Weights of a small image captioner: encoder norm layernorm.
Rows from block 4 of the text decoder of a small image captioner, named by matrix and row number. Rows with one number belong to one neuron. Each number is 128 + 24 x the weight over its row's rms, rounded and kept within 0 to 255. All counts start at 0. Numbers have three digits each.
After each neuron's rows are labels from the 100 texts, of 14976, where the neuron reaches its highest value: "fires on" is the input token at the peak. Only what is clearly more common there than usual is listed. The data: rendered dice on a table.
# fc1: MLP up (decoder.blocks.4.mlp.fc1.weight, 1536x384), inputs 96-191
# fc2: MLP down (decoder.blocks.4.mlp.fc2.weight, 384x1536, transposed), outputs 96-191

fc1.504:107100120121164111171131136127127173142125124140087171138128116141126160084164141115126125115135108110121149124170103112126151109160113089121129102101151095146131116137124100133129136149081189141118161105116122143146101113146139134122119127110158124157152115114060088130120115151102112115
fc2.504:106111145136147153151135128123143142177158137150100138139133106130155125094172114071124102085153116106121147093159128103102143100116115164149150109155109099106120115154088117115133122121102141131180142110129134107157124107166145155104090174105163079139169131129079115128160133132133190120
fires on: "yellow"

fc1.428:117123121144116145135137146151112083105143108101104143162150073139086150114100084121136140120147141130127090142112104124136123140131125136112119151155124118149120136155141129127138112103121138183101091131110117083135154112140103101137091150146109091155112121135124107139124136154168139108
fc2.428:108149119058085164110188077123152161168126124138101145092109146115121188114166128084164129098107101136141133132159108100105147133192112091133102144134153107161106126121113100130128098154097124096151128095122121155136123108118146138114133132128101162134157099115125109112112149125091127162
fires on: "yellow"; "orange"

fc1.247:124145111153147131151145107121132160123092114145131152143164145124124102120081128164122103125170135105161158146125126101120103118145123126155143124104115182091142101136170077124102119127178119130157096110106097120096160149138130173111113127155109120122129112126135137120136170149131125108
fc2.247:110121169136126098132140142111128112152144135114112081081125114154123152113191128075109124114116101147127137105133145156169135122149124125163109111139119119171114110082091133094103102153131105117112149150132135137135124164102180126144184128123107121101104150130085165142151126125097124150
fires on: "yellow"; "white"

fc1.522:122099102142161099140117127120135123142133155113100147114108171097121128136092145158164103174157163138125098160133155181109142132093115153128116080182115140098187123091144114131129137125129165150118129177119109123092134130098148149167134119152100112132070131136108095148142109128064145123
fc2.522:083114131128119166130137115152109145145113076130153104123158146135146108080092094115164145141084113168131129126161173152141156124119170114136112140071155136145093157162149138158138130133103164118101167079110118093114142146117126126083141170182080113130163125136147153101110132115139164169
fires on: "a"

fc1.592:126164129113100151145123136141145162107128117103174067165176166059127160131128149119120104117124137121092136146105171156173101115134103148145102097120151118060177087155129062119116107107168116126120137145128158141123116093140157069151112135116171108158134127097130117123126139107127144126
fc2.592:127133103140130110105175113171174104092141122081141139118102067142095093133136166161140136125126129119139126129096120141080172141091111126102169152145124099162148154173162127126134130131112111125137081130115143141151153123111131111149129139134072132085105127143143115083164137146155117177
fires on: "a"

fc1.644:159169147136136129154118129087167109121116177124144153105157105111068153112145137127079130120183157114138112117116113121157106139119117157150119166067150130148143108128148164155113141170127182110132109116095121172121143123161131078152124136111130144142136126142121136164123137127184098131
fc2.644:116129117122129086106159146142151118143100093069148170105096129143166152143121108115196115148100111093166130129116094063102148127156161082153134141170096109119123111147124097076122142130117136148109096132118154114128120155123178127144166117192129129096139131120128140114115118131107158120
fires on: "and"; ","

fc1.97:108125101163158131130144128105177120128119137133087112135112128148091113127087138088177161162130124154156111100135096100111086154118106149036117130139138098139094105153126130136190144108124159145158140151084113149080188127128117169110123127137096170115148093132168151130119121189111123139
fc2.97:115125128115093129116124155168060145143119131112142114072139140133153114125154137130140084100088139106100156152113102153098123091119138135175132117125136153134142164104136134115104136101125120098121127143164121163131111086115108106141141127137165131139156169125115119148144127076130131142
fires on: "and"

fc1.56:105149131126103119099130114151178088092111130104080120101138132130091152149134135145087111138104146136165158145119151124123095096100132129117118136113119135059161141144143148148121128108102123117111192137123113129143135125129080127138124174075121118119132128112128119175105113122077119128
fc2.56:097132153127118113135112126134102136130129115160100123150134163109149134118098132113209123110161102143123094113139156121151095157138133102132136145181151149158135121092128112122151124128153140151139101121097117100095103125111150147142145093168130108129135111174108147112176138126136154098
fires on: "and"

fc1.130:131145092131140132081139134109178081096118152131095119109095129115137139079095148112123113163131121115145165088115102143132096164124138107133103120166164101131106140076116108140172137140139147156113154121164176106131144145131156138125094159174057125120103133160104123123145113148117143111
fc2.130:139132123130130150164068148135108166198140128112171136136124151103117091157171137143137116142132140115107126102109092111152148131145141139127141128140137148162181122178143119100122162111114130106141128150102123125129121103120114122106108095079146167152134159145123135147106145084143121140
fires on: "a"

fc1.26:136109126118129152122129140189137169152143117152107108126123134161161114108120109140129056102112141100177140125089087101097138137145139141123153133148105125149132130120148069115122119140150151143093116110112118109116137126136162179099104121134092143139154140103152166153135133152103129132
fc2.26:084129130106101103132144115121100111129128122150119081109143129129123152134161152086114173103157095127125143105111166160161095077133118136125118121114122112152134092084139155125131103131126089136131130170157120134096096138130144101137108152141115121111066136153113143106140150127121138141
fires on: "yellow"; "brown"

fc1.261:054166102101154108121097129113161160147091148146080154129148102127123102129130110109103080132152126102098191156130137138153147099147151103112141101117122130102169143099117157119117093112112172117109157074101100110106136096164157126125123179134103130124179101129107129104159137174133100141
fc2.261:069099123130134110155144125085124133156137162126138163102137103130130149132146095095132121103154129134120113088130120119102143108103100147146153123122093073091125118165113105099142112101113126138159139109121089114171123132167131145102101117128157114146183140119089097123158139138113159121
fires on: "yellow"

fc1.287:109118090100108109125102129149138155157114132157104172155151103148126137126129106131114095131171131116108176120165087161120098134174087123092127119138108117148122101153106128159142077130144173101115129082110139144151144092153138119113118092102118120113144147152125087098146122174128054119
fc2.287:089096116127152120148145134109122136185161123145094150107143092130145152134137083115144128101147129126135145099151099125093112114123121160122144102129108105116143131146103130107145057108109156115149140089111116105164140124185093125123116110104138117143182132119108113123176149166139150111
fires on: "yellow"